From a checkpoint of a small contrastive image-text model: text encoder moe soft.
Rows from block 3 of the text encoder of a small contrastive image-text model, named by matrix and row number. Rows with one number within an expert belong to one neuron, the router's apart. Each number is 128 + 24 x the weight over its row's rms, rounded and kept within 0 to 255. All counts start at 0.
Before each expert's rows are labels from the 100 texts, of 14976, where the router gives the expert most weight on average: "fires on" is the input token at the peak. Only what is clearly more common there than usual is listed. The data: numbers of one to four digits printed on busy colour backdrops. In brackets: how many of the 100, against the usual share in percent.
# router: slot weights (text_encoder.blocks.3.mlp.router.weight, 16x256, trained with AdamW), inputs 64-127
# up: expert up (text_encoder.blocks.3.mlp.up, 16x64x256), inputs 64-127
# down: expert down (text_encoder.blocks.3.mlp.down, 16x256x64, transposed), outputs 64-127

# expert 9
fires on: "14" (43 vs 0.1); "12" (19 vs 0.1)
router.9 [160 174 148 122 120 111 150 136 108  92 169 128 133  99 138 143 139 153 139 111 112 118 108 139 167 109 129 100 112 123 117 162 132 147 150 110 163 123 124 104 129  78 119 123 140 125 136 154 117 120 107  94 159 111 126 154 153 105  90  99 120 119 164 143]
up.0 [168 144 117 155 121 115 132 145 137 103 128 120  78 107 111 115 131 127 159 130 135 128 126 119 166 122 128 109 118 131 115 162 131 143 141 120 153 105 147 137 144 123 160 109 169 149 106 101  91 118 128 116  82 145  95 126 111 111  88 106 169 153 121  88]
down.0 [145 114 130 129  97 182 112  91 131 145  97 148 101  88 119  94 164 134 187 125  98 165 146  83  88 109  89 142 111 137 101 126 120  98 130 126 143  75 110 128 152 104 110 119 156  87 119 154 150 158 129 126 178 121 146 100 189 125 117 112 161 131 146 172]

# expert 8
fires on: "7" (100 vs 0.8)
router.8 [180 145 174 111 135 146 115 158  99 168 115 137 131 118 147  98 107 119 134 105 168 140 158 121  86 119  86 128 107 100  92  97 133 144 138 179 166 141 156 119 143 104 127  77 128 154 111 166 129 162  93 135 124  92 119 122 117 122 146 156 100 145 125 101]
up.0 [125 137 100 153 117 120 160  66 134 137 134 123 121 100 155 138 103 142 166 132 142 114 126 118 155  85 136 118 154 139 164 159 147 109 100 131 132 143 151 136 124 151 134 161 166 113 106 135 151 114 116 103  96 109 160 125 101 106 118 125 135 104 141 150]
down.0 [108 173 125 148 131  99 143  97 112 137 129 126 139 130 132 117 101 127 150 124 156 140 114 112 144 164 136 124 115 128 163 129  97  76 114 134  99 101 147 170 175 156 132 147  84  66 166 149 119 138 106 136 105  89 153 142 144 132 119 101 101 177 149 169]

# expert 7
fires on: "11" (39 vs 0.1); "71" (15 vs 0.1)
router.7 [119 147 157  98 123  91 129 162 139 138 107 115  95 168 176 130 141 129  99 157 108  99 108 106 169 109  91 167 154 173 136 134 126 184  95 110 142 124 176 119 143 123 136 140 155 138 115  94 119 159 144 119 125 109 109  95 127 111 143 162 139 115 131 135]
up.0 [143 180 144  95 124 116 103 140 123 167 137 149 127 114 148 125 136 133 116 109 170 116  93 167 172 125  99 143 158  92 143 161 151 116 154 120 118 133 115  88 147 133 117 128 133 171 139 128 167 103 152 118  98 138 140 118 105 100 121 175 166 104 133 139]
down.0 [115 128 173 111 166 118  81 140 148 128 103 155 106 149 148 125  95 104 135 123 191 152 112 136  96 159 162 108 145  81 139 145 125 129 156  88 119 143 163 135 114 125 164 117 118 172 125 105 143  87 165 137 158 139 111 169 125 108 107 127  94  96  88 118]

# expert 3
fires on: "11" (39 vs 0.1); "17" (12 vs 0.1)
router.3 [149 153 132 124  91 139 105  91 153 168 151 112 137 125 156  98 101 156 157 103  94  95 166 114 124 145 103 147 146 125 110 145 111 112 127  93 116 125 148 139 142 130 144 131 129  96 125 131 161 131 144 151 170 124 119 116 136 127 128 135 138 110 111 179]
up.0 [152 129 136 101 124 163 141 132 131 167 140 165 108 140 144 139 105 152 155 116 145 135  96 165 115 126 131 137 135  90 131 157 138 108 133 117  87 125 174 159 139 197 109 119 159 151 134 129 175 109  75 102 104 118 137 133 114  70 121 154 134 143 160 141]
down.0 [118 118 134 143 138 137  90 142 152 117 131 134 131 147  90 139 132 113 123 121 175 133  92 130 133 175 114 150 118 159  99 130 117 119 144 168 149 162 127 129 148 123 149 138 127 102 118 135 123 147 131 114 152 124  78  93 124 152  84 126  99 126 118 147]

# expert 11
fires on: "90" (28 vs 0.1)
router.11 [ 87  97 116 145 150 136 163 146 116  92  81 120 159 154 124 136 153 154 101 147 110 128 149 139  97 145 140 115 147 142 148 107 153 109 171 142 132 154 103 133 118 127  99 156  89 116 167 105 156 149 138 147 128 134 118 155 190 152 144 106 108 156 114 128]
up.0 [143  89 169 104 136 138 111 157 148 145 155 161 113 156 137 141 163 116  97 109 158 109  73 136 162 110 129 143 137 140 146 167  92 145 118 106 129 125 161 108 137 165 119 127 173 135 116 115 127 113 150 151 108 153 103 130  70  90 151 146 139 108 112  98]
down.0 [113 141 150 121 107 160 100 138 118 112  99 123 112 140 128 136 115 136 136 110  98 159 114 133 140 117 107 159 148 140 116 126 121  88 110 131 125 105 141 107 165  91 114 124 101 152 110 114 124 132 135  85 142  80  99 127 105 126 126 107 119 152 162  60]

# expert 13
fires on: "34" (30 vs 0.1)
router.13 [134 110 111 148 121 134 146 118 153 146 143 119 107 118 140 168 112 146 174  74 116 108 138 140 136 140 129  95 123 149 145 149 134 144 126 122 132 101  93  98 135 129 127 181 108 101 112 142 132 116 107 136 119 145 171 140 112 151 165 116 115 125 136 104]
up.0 [175  84  89 152 129 130 140  96 141 163 124 119 129 130 110 153 135 121 193 151 130 117 128  84 134 160 129  94 119 138 154  97 115 153  92 127  53  53 107 126 122 121 119 126 163 170 140 140 113 111 174 132 137 103 129 129 118 132 137  58 125 118 133 117]
down.0 [164 159 137 146 125  81 142 136 149 172 106 122 118 110 138 156 125 157 162  96 162 111 117 102 138 123 121 125 109 117  86  87 156  67 157 126 152 128 150 174 137 127 147 124 126 115 121  98 157 159 118 171 105 123 162 109 130 120 122 126 138 142 164 160]

# expert 10
fires on: "33" (33 vs 0.1); "72" (16 vs 0.1)
router.10 [124 114 127 127  87 115 106  94  76 110 111 108 151 131 147 151 110  96 146  87 163 143 127 116 186 110 130 106 121  95 119 113 157 146 130 118 103 108 137 137  98  93 141 150 137  79 146 162 120 139  99 115 164  80 154 149 109 123 127  93 134  99 130 135]
up.0 [152 165 152 133 120 114 115 144 158 134  92 115 128 107 128 128  94 123 153 138 175 110 136  71 103 118 142 123 123 162 141 120 173 183 113 141 151 140 137 136 145 132 132 110 144 175 119 133 130 129 133 152 100 141 131 157 151 123 144  94  94 150 128 115]
down.0 [ 92 151 128 153 108 129 153 149  99 171 128 151 168 160 136  87 114  93 104 131 146 108  92 149 134  78 106 167 110  95 135 172  89 130 108 144 138  97 125 113 130 156 125  92 161  68 145 107 113 131 138 109 138 166 117  78  81 148 111 128 128 102 132 184]

# expert 5
fires on: "372" (9 vs 0); "171" (8 vs 0)
router.5 [103 153 142  93  91 156 115  82 135 156 148 100 147 124 106 138 134 129 175 145 154  82 132  82 113 107 128 120 148 120 136 127 133 124 126 125  77 115 101 126 142  99 144 160 130 132 110 122 146 114 161 129 115 146 128  93 139 119 102 124 133  97 128 130]
up.0 [148 149  98  97  92 103 126 113 130 137 109  95 164 137 132 142 128 158 121 140 116 136 138 125 103 157 157 150 134 110 146 111 126 145 120 118 163  99 137 130 166 120 109 110 132 126 155 161 149 118 136 147 132 184 144  96 110 130 125 143 140 159 149 131]
down.0 [138 148 124 127 134 119 128 155 122 171 143 137 114 149  77 109 159 112  76 142  92 134 162 109 144 156  97 132 107 155 120 119 134 121  84 151 169 100 136  95 102 132  89 162 167 172 111 122 121 133 103 115 150 148 108 125  75 118 150 124 138 151 109 140]

# expert 0
fires on: "12" (34 vs 0.1)
router.0 [130 129 169 103  79 107 115 111 130 124 140  87 120 109 141 120  91 146 128 103  85 127 144 122 157 112 100 131 110 121  91 159 126 129 134 124 110 104 164 129 100  99 103  90 148 130 112 103 151 150 136 149 173  84 116  95 157 106  97 135 125 131 155 158]
up.0 [181 117  99 146 143 163 188 128 154 135 128 152 137 110 117 141 164 113 141  90 151 126 123 153  87 121 107 132  84 103  94 151 125 145 127 128 135 144 146 125 124 163 150 152 161 162 152 119 146  80  68 103 126 130 154 151 110  97 153 112 148 141 132 154]
down.0 [127  96 111 119 158 167 119 157 119 154 105 113 155 152 124 106 107 111 115 123 107 145  86 118 156 161 156 118 153 104 134 109 134  94 137 123 121 125 140 145 155 162 121  90 128 128 200 143 147 136 141 144 120 149 135 128 106 134 169 111 127 104 136 140]

# expert 12
fires on: "0" (100 vs 0.8)
router.12 [107 157 130 173 151 123 114 128 171 106 135 108 147 122 141  93 105  94 146 159 124 111 121 108 145  92 114 105  97  88 132 102 129 157 141 106  75 149 123 154 129 133 165 150 187 117 104 121 168  96 143 137 155 162 144 116 157 133 133  91 130 139 152 126]
up.0 [136 156 119 125  94 157 121  93 104 111  91  91  82 133 132  97  91 149 164 131  84 125  92 114 136  87  95 168 139 121 134 152 140 124 136  95 153 116 127 163 122  57 133 122 142 105 112 134 147 129 107 150 176 129 136 139 180  97 100 104 121 148 113 175]
down.0 [115 112 154 121 130 141 148 146 127 103 107 150 134 101 119 172 180 108 115 144 137 142 150 115 195 137 142 117  92 141 136 117 123 100 135 115 120 150 127 128 108 151  88 145 103 143 121  89 103 137 159 125  91 141 132 148 113 137 149 100 132 113 123 118]

# expert 6
fires on: "54" (27 vs 0.1)
router.6 [119 157 139 128 128 147 111  62 130 151 141 103 125 139 102 128  94 118 174 130 107 141 147 142 134 110  96 150 128  78 132 160 119 133 142 109 151 122 150 167 162  94 152 127 132  72 112 105 162 123 105  93 154 105 114 106 139 144 151 132  74 112 106 174]
up.0 [137  78  88 116 136 147 150 123 113 116 139 166 118 135 151 168 144 114 110 118 131 123 137  93 138 133 111  92 128 144 143 117 125 129  99 126  95 105 117 103 135 178 138 158 145 124  85 123 137 150 140 125  99 105 107 176  89 142 140 132 137 136 134 105]
down.0 [ 97 135 136  94 103 105 154 130 146 125 159 138 136  97 131 117 129 102 137 110 113 126 127 102 109 122 104 193 140 192 119 147 135 146 101 109 139 118 123 111  76 135  85 134 116 155  93 140 143 138 178 109 119 104 171 125 132 137 115 139 133 142  81 132]